Weights of a small class-conditioned image diffusion model.
Model: 8.92M parameters, arch unet, norm groupnorm, activation silu, widths [96, 192, 192].
Training: soap at rate 0.0047, 6100 steps, batches of 64.
Data: trained on simulated telescope pictures of galaxies, 195000 training examples, 2.0 epochs.
Rows from block 8, named by matrix and row number. Rows with one number belong to one attention dimension. Each number is 128 + 24 x the weight over its row's rms, rounded and kept within 0 to 255. All counts start at 0. Numbers have three digits each. After the name is the row's rms in percent of the matrix's.
# v: attention value (model.mid.1.attn.v.weight, 192x192), inputs 128-191
# proj: attention output (model.mid.1.attn.proj.weight, 192x192, transposed), outputs 128-191
v.33 078:102140124111152088092148114122104083141138126088155087089111142176110119110093108148143122090149097159142135115134123137112118113125161134119135127105119156126143137164148156117141135120118144
proj.33 091:123126163136100139167088137143161162114153113149132135143122160083140141151101149122064145123109130091103107151150141118118092123141144121135148109139103123080192072104154165091133168156096122
v.34 101:095144138127083156156123154157143123102086153180146113135109145090179116144130145124118101126115112109128119123119132081112128142148120151129144139151154148132135103124141081175107111134105119
proj.34 095:117160098167121109118120103157100107116132180100120173136150111112064143139111106145171140139115157121167141143142144141150140112138164105124128069124122143177133145119093131137127122146129145
v.35 098:107105111137121135168125101163139122171113097132171129159154135088137149148134116114120110138143083068132102124153153092124108136153157130120098147078149141083087125102112125179170128134112113
proj.35 100:134119140134105122114124154131124103118112154136126138133126125140081128154123121103120133123151150163137147132088069154146140108114154101097109163137144112179109126146122131098107122154120153
v.36 083:105103142124140130099100119109130160112117163168148102162129118099142096151135145102101155115110090167097107115141096135105132140152133120136110129158141126124129120099138120171086072130115095
proj.36 102:168151127100146128120153161163119121145088139084122132180145114144125110101122136132140124150150144125161123096130117071168156079107146096118112122117097099154127159157137142119181117115179134
v.37 087:161109130176086112104123079125126154138152142176098120118151106139087137170145128114097135104133167156085118178126132120125124154096101121144129109123113100146150140137132153119100119148129121
proj.37 083:138113128106169127142127155130128109090150091155124130142150172147119148156134122123100139086141096115127140085112119121158079149135088118145138146124136131093108113144144117131138148105098146
v.38 093:132138182124081169136135151119116106099122119150120121110112106104153131121128138147097164130096067104142148141124153138097095112153132106106108160130121132110133170126149066126135110133091108
proj.38 095:132109117117106127147143111154143103134122169151102147131139137158063133101115123138118159144163196145121107137152106140131129136121102123149087107124144175133142107122096171128107118106100126
v.39 088:152150124127171107130097148142152146149150195108094154118172109108102131114171132113144148172122139130106182149148113124131116163132094147132139113109130115154131169124151128106098136093140129
proj.39 085:127136152099157154103143102124140143147135067120136111080132189144105141133103092127095108119138162128116094176109134085110137133109144143124137128162084118112128102135164136133190159129078120
v.40 080:108167094122143148124133192129114120119111092140117105120168094124160082157123135165154114130106109162146108091062141122150162096111105110127131141106101165148106128134122133094140163137151095
proj.40 098:104120143130128168185125085127138115143112146120112113122133116143130138082144119126119121125161111118089162140110172153170118168148152140106121084127106136104091146132110129153125122126105146
v.41 089:110114103124088155129113129147093186088124127194106167153081143115180093097141133169132170156158114106122120148090140103123115132112127101143120095115118110133170131127148110103122093180105143
proj.41 104:162169147097120111102192073155149111156160136101086168125150128146101148153131126128148117115093138142157141124153151147127167114137143149110134073084136124122144107099079142126143153135138119
v.42 086:141113129124131118069124107121150092100182141113115137118108142135120141108143137143150155143111161175137158105105131128103073107111133127124147142140193090098109154136128119142145075132140104
proj.42 094:139145137104120097186136178160132135135136096178107125109153146151102161139143149100116183147096105142136131175137108108116121166142137114140131138131090144139131151116113149140156122151136104
v.43 081:122185137105161163123104172149183099120138122159144102138132128097139104149156107106147148175132122085108129117093135126093103096109115107087128130124149119155169117134135075152128125124121108
proj.43 082:098096107130104129140167127118107121128069141106085124149118090139134121105171123108147144098125153191134135149133108111128151140098117102125150106129125092106082131155143169105138112095114133
v.44 099:133130160131115101120150098122151143127139146129146136091131117129138123129129134122084137139138115147126143087114069137138122169120146128109057136128164099152145145100137155120116140125109179
proj.44 112:140114178130171119178145156165113099128094102137135102159090108133128130113146163106145159128129172151136136172124177129145119104137157115159154124094130125085080152148162133113118126120133135
v.45 092:165110147103102155098098116120098170087135169127128108112161130137093108117112142099129115086118165169115109130077131117125155147104131112096094174101148133133116124114121109102115151134132125
proj.45 107:116121130100156087152164115153137129140106092120118093115116112169133135113111125144141111122167144087169124132122149106108139135194161137118131073147111095117117129101160123128145111127099113
v.46 079:123122151170141090140159141130121069133111099140112140121073123107156135133125127134106116126150167168148136121128107166167129135152138118143112107119109132111098147145159104092121096136161134
proj.46 097:138137089143150165113124163125109105116139142088119108121154140127095155129191145125152120128099086131100145106109142149156149114095128121108119152131134139138115145149083110178128091128152119
v.47 087:152173189126133122148139144119111131154102118127093123049165127113130145132183112140109128149105090110125135106121151160125134124192143142142151095147141108128142152169139154136181127125125118
proj.47 088:137104149147142162091131141122160148091160138129105144101138182107120157139107102108104156133153124156097115143106099162140131134143141144125107167133150116120153090139120079117105124099129159
v.48 080:146156182114176106111131084106097185142071115088129100101110103152102108145111199123125069129122114105111130102143101124157141127098102150164108132119163105141132169116150129152151128135143136
proj.48 087:101122177117131139153116098145111130123147076097127074167145136140154145104173094155129168114165158138129133116122167147128113127141164132131134086122120136089142111139103146106125169111143109
v.49 104:123143135113110143152227162148140111121065127106134109103112158144137151128093127136115113136145118145183103109158144145140146147172116124131157160116129134151127127145097110142180129164113148
proj.49 109:118146109137161117140138051139131154117112176130145175131150133123147097129170129128095119152154145148084155118110114145137129106106099145120087076123142163117119097124136132159111125133110138
v.50 088:109107114165105090129132133142117147102142133100151110117130148153116160120111153135127114117111121121137132153149162137103160144123087113128111172134089104126082157133105098157144161128150147
proj.50 092:131123156134158133134106143127130106152108133141089096136110149097113111163110100154077129121120143129149135123111111150114150129134120094131118060171155113163133130122112117111137141142118099
v.51 093:107135154125144142166111179140171165125151111193112106127146099103143133139131101157143122116141102096145113141109122132133091158104116140120101103177119141139109155164155160116131145111134130
proj.51 110:139150160140150145152179107143148154152172129105107122131132139113101145121102112081115147124055158126150088152165146139123151116144155127131130104078129089108162172136150143124080158122135117
v.52 084:116096126137149108144144153123122091106167104182170139106174163140117126121091091149144149115137124096122127119126168097112098143138127148117174140120101129122076139116113127115090115130096126
proj.52 090:104126089174146147102110141092141147126127122168078139145107102129124145186119091091125127154129145115116117131127146168118130093119094145120131120184131125142144107086149117136146119177095135
v.53 096:154117143137133131121084166123152146102139148141095146196103096102107122132168117135093134135119102139154154084143082100077133130068084137089143083137129140133137133130126120138122110125082129
proj.53 102:135165152104144128078150118117114107157139114087133120079167097122134115139120090106104136121138168148128143102141132142112165089140095124112111162124129127098124163116119161122161151123160079
v.54 094:126097104116103132133111119093150115151118138145143140168116105123174083113143118143162133149118093126112135106092123114112123117115113129135143116154173090108151145161138139099156097127134092
proj.54 096:144157213156108141170163098151119138124108137162126146097161113145104110153114165133144137100149128133121120116172109116126162096160132122102092105083129133135111155126115122147134116132116125
v.55 091:101120164142113107137102116170129136133150130126184115083098136113140165127162130102117093117144086177093121144141138134176115122129110163128109113156159162162116114108124147151129087128112112
proj.55 096:160121127139168158104147128122104119070112114114158168162097121122109135133153153115102128124131129139141123114122107121073147087133163123155154143151126096139154152143124096155115130122138184
v.56 086:187072107127126124163116134121112153125165100187152111130065141119124118143149107107111099159132100147156101132116123092118124139128119105112086134132156120142136162107115096131102111129101149
proj.56 090:125164111129149149091119159154131104103109158135129157114109087173100144122139095109126104104135132142098145095167145127115162111135116150102122161106140168126079129125161120184125165099131148
v.57 085:117075100159127071123122128128126142140171116129161123097108137070145130136140160134109167103087120155109136170143141130145140131119116129100120135117109154112104151082088074141087121145159116
proj.57 091:127137150133165192110132133125089111124133146110135138163121164172089112120106132122094127135111136117103138108129129150123178174151099142129119117123157147160133124118090170181151107107078159
v.58 069:152087139100097140165102139142139164142112151144126105124149136113135109153145056117137120169148117151161143128148131109114134110134127126106108121147152134148155133128134138112137116097072132
proj.58 083:170125193123130111115123118085115124157129159148179173156128107126159097116105138113142135129100137119151112105165109118093102140130149119125129206090150135126129115084136117102118100107131126
v.59 084:130142126143148095126126117128141115111133112191129118136097108128114127109079127106087151080120130132116118141114130069134114177113098151115098149160129093148123158112133128145136147162104119
proj.59 089:152151167094142110100163189126123140112155114101118135171138101121124117186133120120148149107149111108200101145166087168117122102117149154140147129094139156113133162150166127117119129124149141
v.60 104:087102126119094174148141109121083110145123101163176130155144150161131128098117147109164109109160154140155148140091144129152118126132141102129089159126101130127124149143116113133127155123126129
proj.60 095:115117103118109078124115190147091142152158188115108129161141147098114106160120146127153119180109132142108122132121117139064127102155117162116156169121144093121076086118111157105079094154127149
v.61 086:159159134121129128106134071114169107135193155095110121176128153160125135161127139168135148155097173147142152115108106132099155147147142150117177146159114147133152149135146126128163129135145135
proj.61 084:099126142130151074123122159136115116111065114130103108133089046081147099095167104106119129114183120143141089135137145113108119112104102095141121118106054137130078172142113169118142114122101110
v.62 093:107164116137115161127128153132107141097149147171136108149186109094121125114117174115148129115089117124119117146145159103187120118118136158165116128129111104107155115159124125156160142101145095
proj.62 092:135128124103108127127161123137118157108123124120121152109131141153086147107152128148126168142118148116129142137092063139132121125165169134107158125142124118147120153164086090090125111116140134
v.63 082:164099164152120168106148111135126073101162156137166107137098159134131098074107166158106104129117136135152121142120119114144157103125125104115112149093111142100095120144122104109115105110107163
proj.63 087:108118106143114114146116128153146117087090141125118131133144137170151138117181168096137136154156118122124131077141178131100137133146102123128151158117124150133114175092119184162134077172111154
v.64 095:081119128130127129135090161082140093136106136148153136115046120125122105115130125120132111150121155140096170108114161143137108118178144126144111089144113109156131142129123155127169143090117170
proj.64 097:139166149136156150166197114125137107150118116106144146136181091154156168150088137145129171115152107130174133134114125125123136053121141136092127148149162112099176107121139160090178123141127112
v.65 071:119111150114128134149101109111168135089129111133108112156121148076137095165127167168114115151103163121147113118109100096144167118155089113114122127131124063112129137121107135130150118103170131
proj.65 079:106147111132133150089140162129119116140106140095184094128137082130103112077150100144137128102141116129112083163132125135139080112135144113150105156104095115101131143099126099171153114132116175
v.66 088:120157145131137123136162102112129102113114096164106068192139139138137097123170150144162154154093136120135122103123119121149126130096162139104117143094108095123109154124132140121123142114121109
proj.66 098:135138068125149141102171187128120104110107151153187170120143114114141133099142121137119111113142123122142148126110170146156148125129110142154143147149139159089116114128100103147108081164170154
v.67 093:141124162060159139160138153123158111179105107122098105134134122107123126122159130153119094124079135100146151133124135150112123088136133101126118106142130164159141148111106131140070128110126123
proj.67 102:092072113140122088094104071143121144134122115167141105067137195115127128135148102091098160109142106140140100135095144101143115165125108133110108130096105116137102136135132100155109096160161148
v.68 099:115140121120103106088160072107126104116158171109114153139100121166154128146127152154184094100092130154109124125198143151127131179123131131123153156146133137106135111100128128134125116107124104
proj.68 101:112137109138126102145103153117141118177131121149122136141141097160116162151136132082160173134164136084128130166119103135151094090150140109110116069120089121174135118116128144110103082131141120
v.69 092:123131108122154112153110133112177135136138119136116115120117117136119126118101115159136071083151159118125125119111136117080112139164155156123165157137119162128125115128169119134148172090131163
proj.69 092:136132145129110151120106151102152115125099134153133162122097125110156110130103128107080103152122114151090170153135147123124181118126117116093153163109138162102111068149095106112102129132121126
v.70 095:115151146140132124132137133141135111132138130119130139104138140072155109166147136094097102154150103131175094139113088147156136128108178119127093158127116111112126208144097092114096105157096103
proj.70 096:166156094091115138131144164147103143134130092139149143143134144164097147153133136147166140101123100156115103117132106132088109084132101112141156116116128105062143126126137115107108171084142142
v.71 079:134124138090135078139120141102109092125169084186168113108145131113132149113089138108123126107099080109115099133117170116100141084197097139093137104131116098155140142146143107178156129122105118
proj.71 082:117104107184179116118140124168089120119126122147130087127126114155124108112152076167138140127156177175152134123090153110111142135130151110147109140116141144135119111142149103089166139106105122
v.72 097:104106147131134140215110087105127106123151111108139109160187150167108163120134124171112121152128106129161164115150118151150097152105155114165111135095134142133128139144143122117148136101062120
proj.72 095:136119153110159091069116135146148151080117115141161129125092138130111137137156098085130139172105099119079103094093134113133150086092137163115146102123095102127106132118102083179099117102124147
v.73 095:119115145102138147136147108129129112080142100118103120109160155103118122153129091127166082130156132090145128139105114113160133136106167118112149156119117135163107153146118116121103165146141159
proj.73 104:149129107174132150101095121131116111145092124151095162151135118087153167165143092126110116135098154168123114113128148124114140158134096125145140109125145148135119108131167111144108124121098114
v.74 083:098128119141125116128108164088095115127115131147159109122110165134105093104096142132156151115149107141164151136132186140140130143101135118113126138146130136130089148129128153140109133104107149
proj.74 090:153114139141148125111170120144117145133156134132102094133165129119110137144103114114138111187195141123130128123146121151140100121177141123089126154117104108158162119152141157134123082138132095
v.75 095:126129130159118135110087133106117156122116134084154139141127124144144123162127145063126130139090115149117137091131135116143140137118139138157112138120155159095141094117085116166152131136107097
proj.75 101:165115137131119159124077151116115113142091146098142128110180155115161129149088132115123093185121105137129156132132133156127124101123124142098107187103123150127137117108156130146191118176125102
v.76 090:154133108153068100108096121155135122129106133110125149097174149112101159153092083129100125141133164148128127125158144151134150102133150116118114151133164104117148109146154107176127157146117182
proj.76 104:132111137116183102133122172112109115146135134147073102136129105104118148139162142094136128161097124132151137147132129150122082098161146159088140161087083127131132130122165177099129158115105082
v.77 099:128119101109133140119151169083116141124153141123153167123130078114102155138106127120101096110116176085079128157155139102102125134125103108124117111143153130127118082157147091082137162156150142
proj.77 099:138135087166159122099114106163138106108146165131085092083126111155105116142078129117148093129063103125113087139129144112086101140128131115116115152113157139122153134114147112138126112137068094
v.78 094:129140119097122108109137132141136154161140140128121143112142108112145101158104125094105124110133156113150182155140130123121149139112082138140142133147168157110148133162188117119101098157153119
proj.78 089:107150093143106119144160131134150144092180112133135145136076104115132151148103150156124182102097178157149086144137128128112154135143129133144128114142147130140118135108077141122124159096104122
v.79 094:106139112111157141167156119111137135121116136122142124104127151150104152094089116128142159093144059115124114139121152071089133143167134119126161087132121136141128124131127184138112092124144116
proj.79 099:126083129145094131121094089114122082140121091107116128119125140112096083141122154142109124155084162134103132114116124134117135142103157122145114164116135128157198135116137097136137144100165099
v.80 082:150111137162171184117126205149136120117110153118121117120100124136125100126137154138141140153163157136142126128106137069135104167183116148087163103142150121169102069162145107151148161137119146
proj.80 089:106119106137105076127111125090127124163145131119104121141140129119139111112092175117117110102102104107120147099134135140141168102132141125120127149147149126129140119141133128110130098116096103
v.81 089:120175145113159108122141164135183179139143090137129127108125158093114143109074132152135098113147119148094146113110087139163140112121149113135128086146127114123119146104140127096101149134150142
proj.81 092:119094110127132136115155097124143120144140146135128126135129096109138158128098105163163140118116105116160115136127138123109135119140096114168113110128137078133119124161154140122153102123111135
v.82 082:138136146149108128159105156095127106134150125123118126174165125167114151123153141144126122136180158109139116138143129152118090085133147116122108085098109126114140128084077114146168169113109103
proj.82 080:148156139104120174121137102132176108084122132097134141128127133179183115110122150086090096105153082140078149104114146126123148148162148127107167148113111158106089161133145105134135130095074105
v.83 071:141149149094145135120124187162128080154142065148115108148069087148108116123122115119115083113081132136104128174169142141165149128135139134144150100099151100108144114110165138095146140175118094
proj.83 081:141130152126129152140074098140109122139148151081095121087134132132126154137137110121129157133137102136128128111168116119146104140138143116117141135083122158148131183147092108140156096173119154
v.84 087:122110134107144130147169161124133139185112131117137165104104134076146111132117155135068110161108123141141151117162099110132104128114149143160078051082098148131142097129096154106150115153117137
proj.84 100:118120140140117094092125064127108154138131136137173121117119128150144161100145127166130114132122120173132105130129142121102144144128127175146167163143141136134117155082082088124113111109123126
v.85 098:137133098133115129107124158147147129167113137133099136138134128120159114094093107082149144154130108159171144133066167129167146127136124111151107124102070119129097138093112106123143127102139099
proj.85 100:122152131078161159141191161117155125135116117099165129123118151141155123156143159124128072125136149153118105148097126186107163132142109116131112165137125163101143110141112145129139128152113125
v.86 086:146116158126157172136153175127099123134122145126155173088163148141113107136113102167101108118130128095105107142098134096175114118120168083147148163144120110128116107157084106093127077109141155
proj.86 083:134130123113101138078062059098136139145148160110122100150149123205162134136112126130117153125146097134111140132130082134098144124161117149104133100118115187190132142145156122126116151108150102
v.87 088:121166092156128124109101072152119130147116142162131166155134107150146123062105165100169184127107104155172106137143152142112115153149109112137109164129137107111133106124162109132107163121151115
proj.87 088:125119133139104142157154176105121089128145127079135103130114159151106141132126124118170116114174139086114135172132134153111142121145151135141158100145122123153142141132125195095133117130141106
v.88 081:121134125132131135162085057145139136130161126144151133094084084161132128149146103105142126109151112132127100147145180152150122155100115130130154139085097167097132151132142138109093125157124112
proj.88 088:094119114166108095126079108117126113127119140092119108114146106128135149087158093124161087134137147146131148107143120107110148209166120147112111115135108125137126128125133078151154191119136191
v.89 092:119102158164138153136178115160101133157156110141133136099107147112126124152104173085110158092147104138127148174116110133092142125153159113137128137170101144095134137137120150158099122118093097
proj.89 098:148092159154112140117136114143151170136099147141112119139117130162088124155139141104129126176158142121111123095147152137146124075157121138109076115118126124162112139107112136114120146087128089
v.90 086:127161153133109136119162112137125148126108069146100152131114097118138135167129140133162110111124114158111139123164108140139137109143159135120117130140152141133165108134148134100112130120163102
proj.90 098:072093129148140094153134071135126124141142118133125153157117098161134161096150128111205215108130129116139139113122158131114118081141123157144136050154142129109152146109102128088101104105130133
v.91 109:170122126113162116095130125111130164162153141095154174129125094136154083137119158084141138090107142138104124148093164123104175174154120122113145172125116159126174087139172119141119112091116110
proj.91 102:059124095189090091116142140141111119133131139106117116135129129144143119112078134135128149171127148083110129163121129160114119180089139123140101144138139150180087118109101148079103115146130082
v.92 100:109102148143098082139157082127091139128098132152110090160136138125129112125154120107158170142129128147140135105101113143133156101089148121088096118124147117158124164146101108168086105180101151
proj.92 102:119130114128111123138176144162125144106131109150093129147126142102147143179169099103131126111145180136133167140102157130165111128153146128148154094136131124114125157128132183087114131140113120
v.93 082:102156116119146086118086122114119143070133163143132111146096131153139128138159100152135151117102100108170158092122146133131103146153120120146153180161118124112098136107158102099135124151138142
proj.93 093:153149100131134104137132118106083144176131062110093128127164127150082161112161077165097129161149129159103140136118067075125155101123136144118098083169143154127133105129109155140133139115115132
v.94 112:124115129157173136090171151136168086101175136128133146115110109128120121125118125128148091088169134120127105166154127099120100174105118144131164119154087116094112087145137117110122101135122110
proj.94 106:125098111151145135089118135123136130093125145167139116144113110166095080126070154145120122140130123107110098095123143084111132136140102117137078064154188132144122113128158084136102161103120126
v.95 094:110102140103108104133103114107178148152103134128167146129154115134129135133118113161117119137099091105136094138136139114114131107127157129130137113167151136159135114141127189143140178138127163
proj.95 093:150119111132140123130127145150111136162124177202138063137129136156101100149118123128097120111134146154105134172129130132108117118117122139156096130105137142114140149133113093100177117114133141
v.96 111:103125156121141117138143064132137118119124103127122193122164167142138122140105113125085136130122212115135153121129140183105131118139130170116136116118134156123094116168160123120139135105093126
proj.96 110:113101135153156180127115152130124117122174119161134103145153131092145164113126097155130167165119110125156136141091123180173106133147116124129118083143160130137179126123110178145139170135124108
v.97 089:132113115150130106183128102114165092116164142101160134147135137144114122149160168112153103124117129171123129077141146116121123137084100065166162102106133121116115136095121082159160134138164166
proj.97 095:189154135135128091117125119135077118074155136137097126160129146094101116151111140118106143140156144168147119156159070129127119148119134165095125123148133100117094117161135103095117102097145096
v.98 091:140118145123107128164123124099169116096094136117152149140134185128128150128131104169107151116112114173125101104113158105118128107124069187079149138095101122141103148134114122115112118137173113
proj.98 078:140173134100131120084154181131126116085129127150106113137118153155101162124122143098133085112142146120097148114115071126122133119103150125128103083112137115130134138142100143100120123138105164
v.99 097:095152139123125154158117160156144134162123125111135120130163106143141133134143165075117120132121105113150131149106133110090121159117141111164096139117152090160172153116139113127083116126165101
proj.99 099:167110100109119133126157113135112132131142111105172130097121115144117082159101091130140131161162181139130107095105138123111123107120172090102141143121174122105101141149122144125124149164101127
v.100 119:122074132118098143130099093134109138141135151174098082120117115109142143114125144105117124111098128114124113095139111091143104198126089107131089108160112140126090124135151120125147154123153097
proj.100 118:092123123139144137093128142151107139101149142122151133118141094171141096138106099170103145107162143134131118074168141142146152119094088136166174097116109067143157077116148092132147113107111154
v.101 099:134117082142132107137194105186097121079161127060123133136181144131166120113160148115115133116120113109141096129124133169093127143147159101143149124137112101135164136106124133128108144144131118
proj.101 095:113151135114153129119093068129109160149150116144099123078121142128128121159125134122120168130163172149117126140146095110161146093139167143119147124114144168122110136121126120117128162090102150
v.102 086:119107129129142114145149141147117108132175112106099146169156109125130172106143139113157131089154112083139159116122087167164113114119134140149139153155146114137097089118159147122130107116154083
proj.102 079:167089126106114147163102161068127154126109136096128137096099123112143140119086132184109109138162122140089124130124183136132133128109127137126169156125165158146164144119138147075085157135150139
v.103 104:164147139136149151104152085153108129121155136119121150108097150150141139115123092169152104129146152106096118114145134125126117095174152135137088158059144082133126141136104078129141183145134167
proj.103 098:138116184124115166118133195087127133106124101097131124152132155141123139123125119102119109133105166187084122178110140114097174128167152093102122114151117144124144136093111175151146129066156118
v.104 093:095155139112134111102090094115151171156145129171090123157158123101074132110128131141150150158085102136127174123114123080140125125100111119162149148157156123127112148134134120183088137119151118
proj.104 096:151103132122153129111157141131068117137073163110171112159111122156126120117122128102115140121156128177147145108139168119081097153168122119150090137115160133163149105108133123106143092188116128
v.105 098:141117131120107127122163080114153174119114188162094075160141149109102143119093115103166108166128125117107079116102156121136131137129094130138120189115153126137125120148142154165137134162122129
proj.105 102:153137096104132153120069174125174131098129106155146128162114118159091136126162127136072170081156117128141184121122118137146164122190168140140129080143104140133139146107131138157137088109105101
v.106 105:121121186130120159110138086123141177145158136150116163160096141101137142126114110143129114139164137155135079116095123077169168087119122161110142140108121128123083148139158160177122105089145124
proj.106 101:139092112146128114159133181105098112129122123112097117120137106133154127109142134122139137137134135122122149074172136183108141134140144077160104045118137063136125115118102116129107125142107147
v.107 087:118080130139123105118130108111137152145153110103120101136124140123128099126124160140125080096155115107135126113102108119125137132156164129179193141108127141093127116121161116147108160157122140
proj.107 092:142147109134136148136131125130091137103134131126093152147108120099112181081122127144099148140163097141152175143137178152092123131095116124129127089157137109182093101151183068129142180125149111
v.108 100:125130113164110107123151143119133128156111103100152142125143138160151098107139143122104076109123130133135166137133173182121129151128136123134114140106126170154139116155143138114146133141154138
proj.108 103:153167106127135174139093128085145144078179121157151119125128121137122127096145148100097117147134103080126158148090119116170136103149125134122159141127126134089158124143115174130162154135131075
v.109 098:127136151123108114094104064123132108113106163162148135175135157088145147140125144109123118143137121126144094153113147103118120124105120097130075215111156097148094139136133136151158138117146131
proj.109 100:140104131107142113138153169112123115111088140132123087129102107151117079131096101090089160118110126122111127090110135129161142147156138131109135076117160094079185105128145185113102141085120098
v.110 086:114169146148135106138138163158174149115126107132162141129157118185151127133181152132113129134097115082117153131126117097130121168130141104116093102122137119137170141122111100133156124116111070
proj.110 093:114110098162116122137145084153094124140147138089079127106124100093142126184095117138149119127128140166152163107146136130119131071152120133121106189137139128115115116127126122114164146148131150
v.111 101:142140149095154092141080134130124127152112143177101135171092149099148135137109117091112151129150181129142128104135100134125142139123083141150127124130140134130114086116115131121050123119111091
proj.111 094:136109151133120137119145122156158160110114144090160096133099136160096155120122182143127152152130069113143165116128147125129092109151099152121109068132144124173171158111136144128154121142129163
v.112 089:139138119133118161115098119128119093124110162163155129106106111129149108129149088125122149111096082176114108098143172133096128099104144156107129117108175129168134162154099127151137072113155144
proj.112 085:129110148134114108108127126105097152115139075164103110126102152142082120172107101154169116126126147095136123071141128078148150125133108116098128126124109148135143123126109151069150110156138088
v.113 094:107083138141123120152122132138156138127141152147145149126124172105160102139150086123117147119108115141125097097142128128101144138124120150175140113099107120110109109152148132132101134125121150
proj.113 099:120160124160154141105133109152116105090138125109149151125164122192091106143145111111161114169138181111130119100105146124132103113119129138107151097135134157156133099129164091107139133129124153
v.114 085:152113123092159112110124144147119150128126110166130123138095104092144132109103097142145152116149113125098117112106082067081130130131148156150136101128153126132140095144084132106131152109146120
proj.114 096:141111153122128148123157146134151167104095123090137123120164091160121154105107125114159138134169135184138081128135153157137113140114118125126141148135166169140107104091154129135093132113116154
v.115 090:194149107178124109146150120144200120091149145145158113169102139128138146112127087130102113143142143157132127095172089139128122149127120118124125117169084140134111152123093164155134113133100106
proj.115 096:134204091127137096115120075102174161165142107144083126140105149139130113157121159129150154113103121146114118094089177122155126139138114180082159073118170149135124119137174095122127145128105161
v.116 100:130142095109124114172197192126145124109150113105132144142148112119156133139148125092081145102116155170139091110120110093138123120135153130130094103108103120113120142144121083149121108152122111
proj.116 102:164134133132112121128150044117107128172112136112153145118137123132124071138120183161191113179100126119109147125084154150099111130106131137121145128131096105125117115109092130149096127142147165
v.117 102:146102123152140096175146168139115130128117118173126099153146121126081108095138122107126147102160146159120129170104092103141102130167166136126131148103153168121066166141151170144118116151105075
proj.117 100:145122142095161140120125094167168115150114152135100094134087103097119125120092128155120126154108067123109099090116170142086136137138131094124120116120100095115180067146143100117095146149114155
v.118 076:140139154144070143105103160111176111108135162119153153137133167161127142125145125124123154161111128137107107133100171142158146098118120166101113142123085112121111126099142171139145116134141151
proj.118 079:155141149142133090112150205137117122137124142129122118067118121166149113145114093088147168129151122115133125096107104112083127153144170111151113138124153113114160102138123153137092101152133110
v.119 093:122095104093132147071111054123124097119123185146104139152103160098131128123156135098094093126145116080151149098074084099113124141098105140172118162112180081118126143139131155125113127121165102
proj.119 092:138099157131087091134122214128111143140174180107111115144089122124132107131131123150111157128175154125131152151139151156094111110134121189120159145165143137167160142127130146096128118121135097
v.120 086:083104080142115169099109048117141156124132123137129185125175142139159103130125120140180129130109144120093099110108163119105142125147109161132163167125156110135116146137119127129155127096111144
proj.120 092:129103126128091166149126123127159105105129110159131096107163123098117112123119112117102126106126113155092110109129103101158153141148080140116121106103095142121144137155107084075173122108142141
v.121 095:135133152142151075143118139111116133128142138183156103112130129145128116128116084084148128116103123158126092097131113105098152100125169143136127110145129133138126099111127118142165164133117172
proj.121 093:131142141137118124105148141175132113155109149101165141145140126106132136100118111109126144139100186150132138123118158162116090114150133105111122088100155146107126085102121124144085102138138082
v.122 104:165093143141126110142202097105100108123163149097133144097123143160125130136116110176145124132116129157124145064126135166121135084121151142118121144105124154151072137134104129088172133135111151
proj.122 100:164117116156146130139120195136147091080160124132142171192128169130104153133149162117136146156147169139128094144116126127142120150136165127133123125124146150138161133131143151107136147143142117
v.123 089:079115143126119156094091142169149190167133133142118153131173107080101118128100120127159124146113132144089084139160135144128134148104101135095137112165168132170110102131104088147134140128081138
proj.123 093:134127119106128141087117149125139120145128096129149160097140140169133096120172123125129137150122147135145139139126127078118140155124123119171060097077129120117135162128148097137102117145137146
v.124 100:119148132152122129156156122142079080148134127105094099112114087162115167134157167128108121138118110126137219150146130149159138154110140124146097119144114150142145128131101117121133097111124168
proj.124 109:110116127153160102142165076126131121160113126100144148124136116115130091147073129137137149143120169101134094146167129139116103090128111132128137212146122152119113078130120124099163168162137140
v.125 095:167173137140084124138165112111115094089112111143140128160106108137102126114134108158202161137129134134106146140104101167195141111132146130105114114161105155101140099093111135136112171093128117
proj.125 101:116132151149098115133136175128114128133095162137133142147151146121164172068124144084119097116128150144137122118139142151086137125175166150139115174112127171120129101126142161131134115166147098
v.126 107:144117093143123131148182146140077124106134146146104086110098114125115138146106143125130141109133114172097122151147126179124087092128197109080078115130096131100131159139129131133108137155110131
proj.126 101:105116113154135120155125085107136156181111110153112124155122135114113116129090146118090137130118125083149142118128168133139120125187120154115185133109092144119159142104123148118125114145117164
v.127 105:131143121140112139130104120097161126139122123145130122122116166147086126121099136193120141151133078134116143137140132076124117120064119106137146154125142121126152142149142210164123118147129107
proj.127 109:094162057153163110099107115136147139111112083149138132097116142110097134117154075092123148131139152131130125119121171126103116112152107149143119050164131140118110147116165097129149147160090137
v.128 105:152112153101132120149147115124133127140074147103128127140119122137131160118118127105158140106085097171186113150090148129090119162145110127146134117119117166132145160096084137132107158111134143
proj.128 100:111131074155125147108134152118115140106134111132117150158140131105116101130128147163127120121149100158107162115129133131141171085174151146128067126099105119130108079118162094184155151158122129
v.129 111:131093097111117116128146145120156175123114164154143125092137179171139160110111087067122101155158144127125106180148146116150090120159137119124114123099132069122103115120141095120127120109085124
proj.129 111:106122121147174150133124083102126124131131091126102093091141120144152169109119093148150136121142154117060102111154112090133146135099120140084175087133146115112133139103109138121132088124131124